config.yaml
model: "self-supervised image encoder"
rotation_deg: 5
color_jitter: 0.4
norm: "batchnorm"
activation: "leaky_relu"
downsampling: "max"
projector_hidden_layers: 2
init: "xavier_uniform"
optimizer: "adamw"
eps: 1e-06
batch_size: 128
epochs: 2.1
weight_decay: 0.2
Rows from block 4, named by matrix and row number. Each number is 500 + 50 x the weight over its row's rms, rounded and kept within 0 to 999. All counts start at 0. Numbers have three digits each. After the name is the row's rms in percent of the matrix's.
# conv: 3x3 conv (model.blocks.4.conv.weight, 160x96x3x3), inputs 90-95, a 3x3 kernel for each
conv.0 106:507508480495543455455560488482506490496587458423507466536500538495537490473557486498542513484566506406494405512543497506563476506565458461430416458486491499515478
conv.1 089:492502505601486514550481491515482513470447502446500486508518506600364532566372523415550515501344508506545577475500510561364522530419507473486482483432525478447461
conv.2 093:532471490582461510513517464530507506446485534428512544565469521625360501568455533503513517517336499442517617502448502551400518479475511545434437585472449543532461
conv.3 096:541473522534471522515499544497536468475461515420455501532520500608361514516517545594604564489406474532557503540475493523378535504500577446480539487452579457464511
conv.4 105:472488527482520545489533478486462516457445504528608559471499528489472513494521514544555478500501470454482480499517561475452524522515511544537528503518493444492445
conv.5 096:530453546547545533563538503539520499468505494492475458503418489511485497542544492424437484536555497490529450534448525529503517541529518463516490531560552504549587
conv.6 099:487539464499599487553568473473520442467551517543494478510523497499548440459531443513494492551595475449557481485542491457590485469540456498496510522543548504536534
conv.7 108:492482450517600489476513540516442471537494428539482518516433499466516484435538545534412465669442394485391389504473514499538469414508492468494473445548535403510516
conv.8 095:433485485489540546524498480500542542552475570513525516364477451429487546486475521485507500398433457427416514400458458475483559540492506436469488576611534496588518
conv.9 099:512603487460583544486451449572664577470519534472476420497539523466573538558525509474497443534632471483465443497586501492598547562507495456465549434459505440495519
conv.10 092:487523503495517479498502440454431468412441407483499440452484479368394470482468447567651587523558552439486504494548529417460509509505462507469492484459497467477523
conv.11 103:456543462473589517464557473491485513473500559493501539538567505556601525516567497440467502426377475430393514497558493499575503475575486431531480486595496533526442
conv.12 098:442468427482537469551557489503493460540537470481479464477413438461451445506519538382380403459532447506568429459475454492540491503567510457393393566537541497549591
conv.13 107:559506461570496447492487459502536466536518460468463457537564492547538458459474459457509562524570522513571490521517487556539460493484476501474450493506471473503486
conv.14 104:543492521541510505449465517443427473547603570474504569492486502529456432441420473412442492395559555527560540543479479560482392509472471564494484514444449435413413
conv.15 105:457415439457581601503536534460438472490505523527498479432382472419441477475522570533510467582572396509476395430423488426488541491512525421403449460473494522555557
conv.16 094:480467466582527437556500483486516470488542483461468539486496405553479391518506505523555516627442432497434482479432459522464418502499485545472422555472449498499466
conv.17 092:440496505513446503477520468486446511490514528490492512499534534502404558536553500519554535475465497542523445446516529465378513505496489464587545493567547532517538
conv.18 094:608534531619488485512484483498589516448513449447488514564555505628518518462387495504536562560518577569562520569482503578470542447454548512512453492476478500457494
conv.19 100:465533499455501521486457447531511515506432528528498467454550494407501499424455467447527508376515518433543530508539499473528520500434457493452478545444424469469434
conv.20 091:426460399448580560518491571490478473497593607491505524409437415478575470499543550546567547526618433537589533404448424394549518488509565490454483531552512486549477
conv.21 094:501544481519482510503464477484503462461471465478493482464490466527503528503434547546581533474501480525524513518478452473468507479453501508506471478425473500440484
conv.22 097:486447479538509492519536545448486507466515554479485528420475465518430530530560607529549521570417479565501469473514515514441547524558590453497562464454606532516557
conv.23 112:460507449462538492517565508503504469489504536518498507468525508346474521431526518551480442602503408572491418430552492325535512463558537384482452378444491482523546
conv.24 095:422526515361557528413489455533455504495467527521523472427504487309474476378484438480564537433506471479562542460522487349529473373486433564440503563401467487413430
conv.25 095:416536506410476517516550508484463547508405522526492516442473476295425508457499537567595514512607613480511534377540524267446539465478522458425496514533570521581610
conv.26 106:489468488488408460560478508533482536485476434515497509545465533536413466606471493443454485449528581389482551526493572525411495569461544537480497533567505534606466
conv.27 092:434588479362645511469554476474541521419528542487521461500552470455639469479579424558531437450479437501493467456590448385672485460580460438431531440366522434450487
conv.28 114:536569533547546501495378459469530464530561504513536486504516489516575507433387496431446428482548410565553469482517487524547467506387443482494520513471473471372459
conv.29 101:479608441358644457426528446548541506467535547534507472527528499386618473404532433554528413493516429585512461488632468330678447396552462464476564495435557460470485
conv.30 096:492458493516462551520560518544405480524408510517491495445457451440444526435492517521552539490405468428415406461475520454439563448509518563489439582460450545541540
conv.31 092:484544539546514498453481483535517524491521507446476518469474480550432476470461513343402445394311411430493430481488506548472479482475477452445460468508502464503458
conv.32 091:488444509463429450517588539492430459485476455526538524444323450435292409455468489445488533471461508504535489460415520464359465469517520449444497559545564594625614
conv.33 108:514510441512708460512569471523536422511599502525519511507519498485645474464557496444403481457475484497476503480479496478640454441577488501524527554566551479488490
conv.34 091:372435421406562550542532533474465440484536562508528546400424482425510482511526522486572601429641551372554547374433469334521519491567509480446522562555582499535528
conv.35 083:454520538462504476464512533490466470490426452487399542489433512461326441447461517506554549436464524441487521463482558424417517454418540447381474476423491516553465
conv.36 091:483479502516496472419501485507463482493470472497494504477507455553417414460447441517507502514388489494579574485470513520451457443477464585444463614427513569540475
conv.37 109:480524459493573515563609577459487478486544520536613614447464441449473476456544505486501489551537501530532515466498415507524484508565518523537575489528564486524536
conv.38 097:482427532449492608432498550541461474482574559441492497488466532460465553395480496556533482555530494486521511499430540467494554348459489422411491362423557422422532
conv.39 096:532536507581540559523488535537486517516571594495515491468481510540519492538500486493444409489380380440422452506485497582511492528502495431435472365408509357456544
conv.40 093:513531521561509505549555515522543497486486468491516466512445503514467486565480496472534412422428396446427422477534504511490516536475479471421494490388487494539522
conv.41 102:530527506546473490541509452508514500471435456495507490544477498512464523518480508495539448440493477454473503515527529510461534522476479448420463404425442468454428
conv.42 104:448502540471387523508477489472464489520468426478464441473511545492473544570415513424424414477468475607594536403455506409371514529431509514569498487483516412372406
conv.43 105:473492478482509479492565528481512482494506479427471486457414441440411411491506476423440468452467437517576487479440442473470464488503477412428452429438450546536486
conv.44 096:471471465590555449480516459507489519541629468480532527471460456518515471461486430536450503506444578481548505482467435556542445463538430514503468529527530493467421
conv.45 100:477518468439515469474489462407443462449483470490518479497532507497540488506529492484497471453517522462513552527518486514547482452501494510575560497518493508500424
conv.46 096:385428450466525610560545547436476463514584547448557540398468472491489483549496517531526485449592544423449453399445444453449504542478490460408487548550509508541457
conv.47 105:535476473504525613442447563478478478521553597504470548525504474507505521398478529579517462625611478576481417499467492505506559411458554454479521368398500439405462
conv.48 102:535509460572522464519518475504514424516509440441435412552505465545472445518522482494571564468523494491542471516520469554512478510529482552501463555530458503550516
conv.49 096:549599501554576512458452494492546496538510506502487477537548457534613477510441474500508488486534495441315458543573488544549466472445497507571510472542444452486464
conv.50 098:512561510509545517539517499512513493502449415536511498467442404467450479526501509512599499561664554538575512483517513479514526527513512494501481557538505508505519
conv.51 111:487526473576517532528514518480543532467540579490523559480510447562517497574513516471477586395417504444457511441493423532488505536493522500574462493685454491593485
conv.52 099:530487548445497532502509530468455526527548535527520526470443507458398479487455471571570485514515477445539502481445510435387482436405442476404463442394407469457456
conv.53 093:508531400489556591513500486579596475510448568560543537482466430473488530526493493462542442460600481488545546486509457462559596574524523423491526525438501518466485
conv.54 108:507540528492489527472466515405460455442491417444455429535539533519467536511467568498557499454526493470500483541562526518484547527470556515527490432498484462501475
conv.55 095:441495450498532469542447453494520425496518497488523505457434509479541481525514469418463501271572620313411486424474461419517447496499460493470476508610540443489431
conv.56 104:493517512539587556545529479438569526441548534445505567512517535511566528563549494433457481399513523456470525479483533514549539576585519497517429512583476506495455
conv.57 105:515571532495546548515541531542551543552562512520562514493539467437462471453449438508558506540576541474451451470539502403469490448490481516542520520562542494486504
conv.58 095:415445506463452505508530507519468519463415483477511519409452547466459555515544558557558494609584545517492518414505577458473553531497508486478553526496554546531510
conv.59 106:531441542562432474552532562515473431513501486450466532523439512564338439524501578495573548392467463435524493527424536499357447554532537499388446523435492557493520
conv.60 102:444542553433580605472508523494478600460471616490466495410545465416516542483558509512506484528481494556510496411544480380520565512533518438414541455402564485467517
conv.61 094:477443449502507457535572530469484463449508499499505514462409462483463458502515470418395462494459422486587476456412483485487503483560488535540509543536519519604557
conv.62 092:501478418426496447450468417521500452569515506491502467453459419389477447422518457526523499538557514426465588462429398381469436414533443570465539605425523535451547
conv.63 104:593520486617592433414489440511497452480567455442396541509497494583585462406478467490437527529474514540500536529440519560517453367480514567544472549552466431477463
conv.64 082:495508494614506525570483530497499480524484490447476472470513470558390451585448497444493471434341401463422476460514503539433493549473524447440466483404519502447520
conv.65 099:518470542530404504486457493489445495467454460468478475547511543573421579542479518519524451518455501476443492545503537560415554532460480414479521437442547458491469
conv.66 094:462489474497444551463459498507438513474464565466482517517496486530478573522499566509451425359405546518534521493469436461426502466460501482529493457605518476538485
conv.67 100:412456491479556575503525508470488441530569508436513525466514549549527484469512511484509494433572551443455415445505519453561520463527495468444443509554536415518486
conv.68 125:479486539503497537488499529510539491524542535494528525504463519480453519452477513461475435321352369410449459468425499433431486452441474429412434413393428444430449
conv.69 101:447422499509440549568484561488509498428536515490500518492390489521418487566457510449484584386435554283402568496443494521427533573462532472530453509641479536640499
conv.70 090:529551513550486535508442498508512501450436470467479497540538515574426516517345558486534484506465512477534577514530494524451551496415527542431514453425554497465462
conv.71 093:480535523467551496482572508510534484457501482508454483459408458443441459446503507439482487490548438445539439458505507406532501428556499477447388557513454571582533
conv.72 097:550543510602586431479519426504540488506549508453451544528532466549542446445496441471456524448450562488526551509492478568537454469528457575481413572527452520503455
conv.73 107:461545544469448552412419508409497536522548533486490486477518501469482518436424510504479451486542477553525529467515488473429504473421495489588541467578550435430462
conv.74 112:514552484491555487500519498554539531526478513574525513497518512495538492448508480535511481524578506523486444503523504498582495493528495439456475483467458446469468
conv.75 101:451468504478577558533668584490505544498504559525596566471467504478504551494622557545504485567591506523465467449445504504501545544610540515532488470560470472548523
conv.76 095:489592474419587565491543494565540500453433568514538479475556436410560541457532446505524465488537487405452454464572434428612499443501431458414509490404443470486477
conv.77 116:457532518437566541429455509528480492553527506550516452520545510457612524446516491560450428563457380567499488470529523422560518407479497419546525434557574425480501
conv.78 089:475543450452527496459515458486551489507456522508507529454526438395521506380477443493553521489612543456459469474538445412500468401470439517589537529588451469493444
conv.79 094:499546552553526494491514476503461503489483505451448508499575476566466484459496500560584565539288466522511545470515500533461525492521522502498533529442518556512468
conv.80 111:519512562438504535532544554473463463488537476484556472521444495479426465478456504546560508503576531463532544526499563486471496459490517476424505455406511543514564
conv.81 108:522415462539425473483440495536460453564474460475468485488453485565458462547477463421527589474598617456546562491398499575422491538489503548503483554513487495472488
conv.82 108:578627615576581574536549552469464520491534531421457488512537504523554520503547513524556544510510547511533520557571556589568529522550535547551435500527463554557503
conv.83 104:514486494566454520503552466518460484507461478469484497556510510598295585546523514490495471466418491501560562461492508496371559484551503486458472512437444539502437
conv.84 092:472507483485501433500500491437492448512495476514470475531497437459428343501497424456509538429552560506555558470487461442454400522506517538563548486516535432414459
conv.85 098:465522472550550528522536476468489482535584528502598532460465497536502535489466494497483479457516497502516486499516467590559487539516439455524473465573481497513442
conv.86 095:480433433454496498487504480500416425482453459505514500517468461507490469537535502459493498544560511504478516507480525510508510531517482492487556487501562492523567
conv.87 105:451522468541412485573518539522505444483418434460457488459503467539415511526413553554569536443445449518561484455488438463391519506441506445483436427474527516491527
conv.88 102:472454430529579493514579488475452473520540525458495507504433396535487427458530425497507518475482454423492459485438382543513460493567458443441382444451478482492508
conv.89 100:508550455516585565489489481533556557526450642555527515510520460486528563485492485512546447485550464550492475517531470498543567549437477453486521511495485448451467
conv.90 112:504566524486471476489493533519557556543556534429443468519592539535524509463452466465454484484541515507515499536563548563518536460496523478502488480475457502527533
conv.91 110:454576546429529515445489533494581553431484507458475485508612550472586547433494520455462445623605509581522449494585536495606573458518551486516466491484483502477501
conv.92 105:438492496528478543499495469487595517531471577486621545479507451531410548524435522444571552432494492447472476461507500542443577574479453476516502568589477468523505
conv.93 101:477507455532479440556461434495452497491484466512480445471525479506447462550423512510545486503507491505528507480540515506511509561472496491378496440410499439470481
conv.94 103:510530500499486465533541501479457491465429429529504489502494483513521515504483488523600468489559469542579460512540534492508528511501502501450454484399386489473490
conv.95 099:486420511534422516510443463527491499537436494530542548447410499505413549519458511432484509439461488447438477492398517570417559571452500513511432589580410514517446
conv.96 105:538531503497498526436433485556529485531506487523453479474502495451450475406364468490404436614534420476484470493455455460421451369356429547485496467366432426403465
conv.97 106:550517458518605492436510505489562460496613543409419446555510529532574493483502492505461479548618481425431437506484444523578462445538527525540500401460501447429490
conv.98 095:536497444494530590468557532548575514566419548499567522484457429488441512468512525467562541423584525450468503494462478498467586504553517403479417562454467539440514
conv.99 100:537572585569594577534538544507468522531524500445498474485512574458471512497498511468535449365370404360337350518542547512506521505516543447518484464536498419501465
conv.100 107:465529470434501576484479539500537472493501492468481496458512454445529515533438552466460461595583522538541491483514418440466524457440539471482457452527546490498531
conv.101 099:516544524562467556596510479506516515499416442500511485523544509544437517603450491444508455529470517586482487499558494534413572587496545434519493482416573512434555
conv.102 091:469462505380427575435441493451430472485506511485507519460443471390389516445459502511493484485565543499479430507449503355382517381407469399447479480603654425473527
conv.103 097:464533473448533473422460483497482430465454447448420474421544497444612454404545452474482511485494447407430458477513485476551460436501498561477438553462402512441436
conv.104 105:487490470521498481513514528484502476495518473481520489488497483522541446514529441421525576514578622488523502478507503524503464525504465469489488435441439453499503
conv.105 105:515524477524488538506489516511670544555578562452562513494511473510453508520465559429442434511626536474420463481463453518469493557484492515466500510468455521533537
conv.106 096:482546499450481561494490513570529514485336486551516468460528431440451506449463498431500499570619578459470453455533461433500540479449485518398469551361351503466494
conv.107 097:508518486532401503491494509523467498473424478531536544538508489576447553533447546492493436520500589509543524524507513491407551471418498535509492465513514518477427
conv.108 107:535500576598479482467528477486464459559590498524572465484490512538492490404533471457403431528458456619616516521486523582461501469553512561528490447417469444395454
conv.109 092:512515471502615507434462506537542461487561534470480519496504496473592451366443465481473547571560432399463499519552485488599478381449497549516503571560446457555493
conv.110 098:481470512464541482477470462470427487468552504481518467516533522485608521476535502607503454603472501543496474537524535474548506456505481470468444474485468492478438
conv.111 093:487470459571576513475505440512536467528486464462467483451459435537538529509525520580486471587386422501380434442423468508490538459499516504474477586497547525450475
conv.112 102:498520552560438498501489505458447496528511490450494467511475524521343541506444514430459472506533477578591474479452513513383473531482481425489576406433503399380413
conv.113 105:447490509407450502505494491517432522467460499516546470424491515369424512508456472551540549505502534448513500457497551463450529488456489470401547489552517519590550
conv.114 092:476517522423525521458496446552508484491507567511529398471459520396438532511549466504566489485490397508539496452497533479486493495495400493450523507475555475532544
conv.115 095:506563514432544515465464448441499528453483580531467472494560502378532513390504453516471419569507472589551505470583503388570500430481476402414513415432489489470460
conv.116 116:553508405429575509432471578504587440543511526484506515545553521470582495436488573485443468560644519563508541533516503458595515450513565463538509468471488492484539
conv.117 096:585590560534546554450469495505541510496535497574502507528547521497501499276341412491498467559569453488516456564569524531531527348398461506578517514479482485484495
conv.118 101:449480579486460582487473544496430526503503536480515548487474546486454566536514516519518466415406541465441451526479510477455515501486469414514532419522582461493501
conv.119 087:449505519417417495444446468445484515506526498506520521461462468380410473445458406495489473465568581472445446499468480387379442425406417374530509438572594446443500
conv.120 096:553410460552524433505519509478481443454507486464502500602404541604489488557558542531552532563553564523519592582411552563442488514514508454465520436488500468534519
conv.121 092:535563495449527533450461461575611473511461481476510485529510482437488527444514499404469432515615442420436453493529495482545526513572477554535500518445509438381461
conv.122 102:634487402727463397621479415537518451560526444508495406516519448612492455499451456538552593498563612533522472523457427586449436531458456590467480580521434530507459
conv.123 099:462502468518466496503453487475473480495506493493537538419491493457460511555472477497517535437494453550593503464484450519442489531416469478481540489605553488508513
conv.124 101:482511578477412582511476510547469540518335494522513492488523512417377566501473536476558525495516547470477460484524557430387625530450524553429429567450415485516475
conv.125 103:402516513489502456541569479509462524507490491498540503380460520468505510526553527507527456443416429441414399388523520508531468554526473525454502561566477499605508
conv.126 111:500536467501488492461490476522548525477503541477545568501487483495500539510502497468488482326414540424425505527495442434485478433466466515531437423570481463520430
conv.127 095:486543491472535563533495471553537521492382548550558490440505445423510550465463493497523428491553451515491459450548478432545567538477471481431468535430407465493472
conv.128 097:456461518518519463504522519522497487492567517460489533424438502516461489542503466491454476409296385472446431447459512529471470528471464419468395460467436518542475
conv.129 103:486548500520710577506623524470564524468641629434598591510499474529607503477546496444493476476528496545526514504512445542603505500577485475486508509506534447493538
conv.130 100:454513442485625568479489502543509511474595592544495442500449456474632537467509494491457411486433366498411416441490441445654515449501510418446524451437531445447462
conv.131 088:484558567489565578459544517491480525471503505450468524452418465421379464476476480507547517430370423448426444434499520378497508457544502508489459476407433497479452
conv.132 104:429452403471560496480518535515454470523518471566511476443478487439554538472594541574545578606482473508425499409466465429518518438525534451525568464558530460538480
conv.133 100:493511544448460573462510498569518530498360574527546505465523498416459552426479512428554532475564552351432513498537540436491577457483485505480479567422485535488478
conv.134 093:474455435444457458519488430474450446512376431566537462493457447455473501484472479533608508505579491539554513504514518487515528549521496503450492554465469507531509
conv.135 090:504446479519497583529470494545571484460454506529543513522425379542425498540492561465490488529583476465480467482439450533442546578499527502462442543572509519566511
conv.136 092:507441479527543499525625557523492519486477533479487495436413480477447502499565482544520517491444397480520432439454495472483521462582508429451469464378425575540472
conv.137 109:547482494564517407429529465495470497426493447472536503563453498591475499479506489471516548515461529518672524548419463553451451442513397540499524510459492435445419
conv.138 101:514563535409512600436509513557597561449357593492506465504571485414502569458493529458535486524537495455413447502578475420566566439467490472392512510364476513488514
conv.139 112:374434452502502599525519559527521504536540559427506538384437422515465484535511534436548569382544560385443466377408459483464536550544552443381460548482512511522478
conv.140 100:517523488526534505520561515497418442496422435554477484478508453512499488479505470517624511536589464540562469519525513516515522505525508525481510555458463540489485
conv.141 090:486503519492460510445463470533440541475462500494505503539583544512447545506428507543588475586515543531536514514567538502433533483479466511553556417513612417478484
conv.142 114:508543516527543523479495492494469510455505481428491478448459419487489453477478475532500446551387356486381385488487445505534475480504481556479443528415399514429447
conv.143 092:504439524525412499439470505491435514479459501455439509508494523566277576532508542490523462557487545581563513514440508528363495504500486484481599460484571438474458
conv.144 095:374424507448495558547570517522530499451466482479558569343342422482443528551560540462505441492588545424519442351379477466468544576572496509404496550547577532523525
conv.145 097:543587543499500524463445464511615517514505513541474515493540499476469487343329458477476487498570437471434413550557502517516489428399489527590545528505451451423511
conv.146 102:487516465496600435468525444531476471556474457559441482449495450461621418429568410577450435636455372562414362476489451485580421430511414520511509563557557510508519
conv.147 105:435434447468381427441404471467415399460406365471422401441437445490408474498438480441547524465529524518554547487488466504406464503417480525505598547474625566508552
conv.148 088:497523487545477515538548489506469485484441480494502511498529515585433555542444561479559507512373529495485511468527502513422554502466502478468507475394543561490502
conv.149 103:448470523393462562424466512473467505483491553443479465437430491339350505452506522471506549516562611464451542482484511348403516418458536419438499465493589437452608
conv.150 101:487405475593567483556621447492512465497524458477527536512386466557449506519552498554518514542392512490416466499358452543444509504538469485481443545473536506453492
conv.151 100:511541546532551570509542515498473510499499457480502491522518502440457491491448458579595537449409469385340383536561531454476535509509475500529491537541515495466485
conv.152 110:502560505531558487522537485481474493469483487446447444503544467523588478503539486536531477528525508468484483497559508517600530505558513547510496483517510497508515
conv.153 103:515492510581578457491488466456513451528608536521497513497499501537569474406470470486428457523555446513528483487519459545565435450500471515533479494471451438408438
conv.154 089:421447518460495549557474515477460465445471497543539485464431489418433514530456540529541478570557465515494462442452515442481541501457530537435431473435432426468464
conv.155 105:354418457475494556516509553485455478569575552434483524414407520504458518548548522635633549393507499425413440451426494437462517505485527417376470544558558538517496
conv.156 100:498481530503428542489511521532447518510417475529484512535509540516421558511426554495508466566555586539560536501512543459433577479492538512464470474370508502441484
conv.157 100:424518531450488560473558534508497532503514476432491501443458478423400513542564505521550512499558536539577493482523475455460523478547490441375443502491587526503521
conv.158 104:481455486518560512471571594471469465523555511438442538486431510487465408413549549513588644488508518432505461480420500489481460451599570473396465458448466435535554
conv.159 108:541501475578521513543505463524487513505494490516480466463456474519448492494461458571568487602535472589522521484502486526504509495486462465375400491368335508439397